From a checkpoint of a small spectrogram enhancement model.
Model: 2.9M parameters, log mel input, arch unet, norm layernorm, activation relu.
Rows from block 9 of a small spectrogram enhancement model, named by matrix and row number. Each number is 128 + 24 x the weight over its row's rms, rounded and kept within 0 to 255. All counts start at 0. Numbers have three digits each. After the name is the row's rms in percent of the matrix's.
After each channel's rows are labels from the 100 clips, of 14976, where the channel reaches its highest value: "strongest on" is what is common among them; "band" is the frequency band that holds the peak. Only what is clearly more common there than usual is listed. The data: drum patterns on synthesised drum kits. In brackets: how many of the 100.
# conv: 3x3 conv (model.mid.2.conv.weight, 128x128x3x3, each kernel summed), inputs 64-127

conv.122 083:128142125127166113093145141116114132158151131136116171111140132143127140166111126171138150148129122143161147146154125177141186151136174135124154127097169169095134134123157104108119121153136144
strongest on: pink noise (87)
band: 2000 to 4000 Hz (60); 1000 to 2000 Hz (39)

conv.36 102:149147150166093155163115147165140123162146140135132139145168163151157142114159166147141124157166128161169117157146154090144138151172129144135140160147153161129157150109170109141135121129137163
strongest on: mains hum (70)
band: 0 to 250 Hz (100)

conv.98 099:108144125164149133117119162156135169149135123114134109091100152157151080130158111130099152138110140145122161144102157117108135111134109103141158135145134132183102072119132138110124159142050130
strongest on: thin (high-pass) (78)
band: 1000 to 2000 Hz (37)

conv.127 087:133109125158110177127146144135124113148156117134146150110172155148140128146128135123152143163120113157179141154145151168153135138165151142111172165133156147127138123168148105120134139148123172
strongest on: mains hum (90)
band: 0 to 250 Hz (99)

conv.123 099:165118093163109134122155097157120130099154173142128109122101122113104137123107130124158174138116170119114121145151140156134142162119136158114119136137148138167112132148168153136116169127109161
strongest on: muffled (low-pass) (81)
band: 0 to 250 Hz (100)

conv.8 098:150164135166114149125141121147177138116149133143166098158077122164143162144146136147164118144161126160151155103160148099107129160134115133135105144143155118156121126131149163141129140117177144
strongest on: thin (high-pass) (72); white noise (33)
band: 500 to 1000 Hz (71)

conv.68 097:135152142145152106113137134136110143165145137101118161119116075100111165139108121153141136133148139084125116123143124154146162141125140156177119144147137172041140151123147094113135147135139159
strongest on: pink noise (92); closed hi-hat (61)
band: 2000 to 4000 Hz (50)

conv.16 078:183159120098124115109135120097078126154161175154117168161106112159125097153115139139107145096129148119100145143148120110125179102157159144126111138100156174110132149122168151105142127138140144
strongest on: pink noise (63)
band: 1000 to 2000 Hz (54)

conv.51 078:133121143153091186137138130145148126148132141160132104092143148133168123128151135111140137146123147164135129148128158142144121147145118137111145161127143161158155133163152149134128142132138167
strongest on: mains hum (81); thin (high-pass) (40)
band: 0 to 250 Hz (97)

conv.101 087:137113117130093154132166146131114137134136120145144138105156145145142172137155157135160135163126122169152138179144140138170135146155162160111183153121127152153128123139131123172122133126119184
strongest on: muffled (low-pass) (38)
band: 0 to 250 Hz (87)

conv.39 087:151140137122131138123157105140080171121159140124117115113072134128099174140109124136149142139117156158126151167175101144148145140131118130078101140145145167144146144178139165157122172105103139
strongest on: thin (high-pass) (70); pink noise (41); white noise (40)
band: 2000 to 4000 Hz (90)

conv.33 092:158136130139135150142131187153117160135154161122138148149155152159151149116143156159151140147143143133174159168160132144190150133177156148145126149159146149085132145151156125135123150158138156
strongest on: thin (high-pass) (37)
band: 0 to 250 Hz (44)

conv.63 091:152138154136159131151147176140121186139148155137158128170149143156130118122171130148128152121130160201123152139143132135156123123182121135144155133126124169178155129136149173158137143168154130
strongest on: thin (high-pass) (54); pink noise (27); tempo: 70 to 80 bpm (26)
band: 4000 to 8000 Hz (96)

conv.14 098:143107078169098160141135150143147182124140146111116122129106147133138156118152137099127151148127151118120120169137165135145169142157129135145114131145146165184096123143182156154148161162169137
strongest on: muffled (low-pass) (29)
band: 0 to 250 Hz (100)

conv.13 083:150132115093100128123156178111139126138138141120139133146092136152121166165122176164175119151124130129161162140150121113136157149130143122160098135155136139113129146134163122160142123153160153
strongest on: muffled (low-pass) (48); white noise (41)
band: 0 to 250 Hz (100)

conv.125 093:122116109088106126134131173119092088135137143090127149127124128163164129119107128149129145111142160116125153157142117099153153151124100146131121138130143113151112114093129157148156118174095104
strongest on: thin (high-pass) (70); clap (57); text has "noise" (53); march (41)
band: 500 to 1000 Hz (100)

conv.96 116:164112138078098114143121120110103094098142160117104158153152119143137123132127139109138148094126145098100100150154111072140148138156131154079108146108115137149130110147156167130151076121168136
strongest on: muffled (low-pass) (92); pink noise (41); white noise (30)
band: 4000 to 8000 Hz (97)

conv.102 089:157109130101108126119112117098133071122131163131127146147130140173158090120078142130109134080133158118116152139133130118163137114161140160086124145119119148180138127146112183121160097143099108
strongest on: muffled (low-pass) (92); pink noise (47); white noise (33)
band: 4000 to 8000 Hz (100)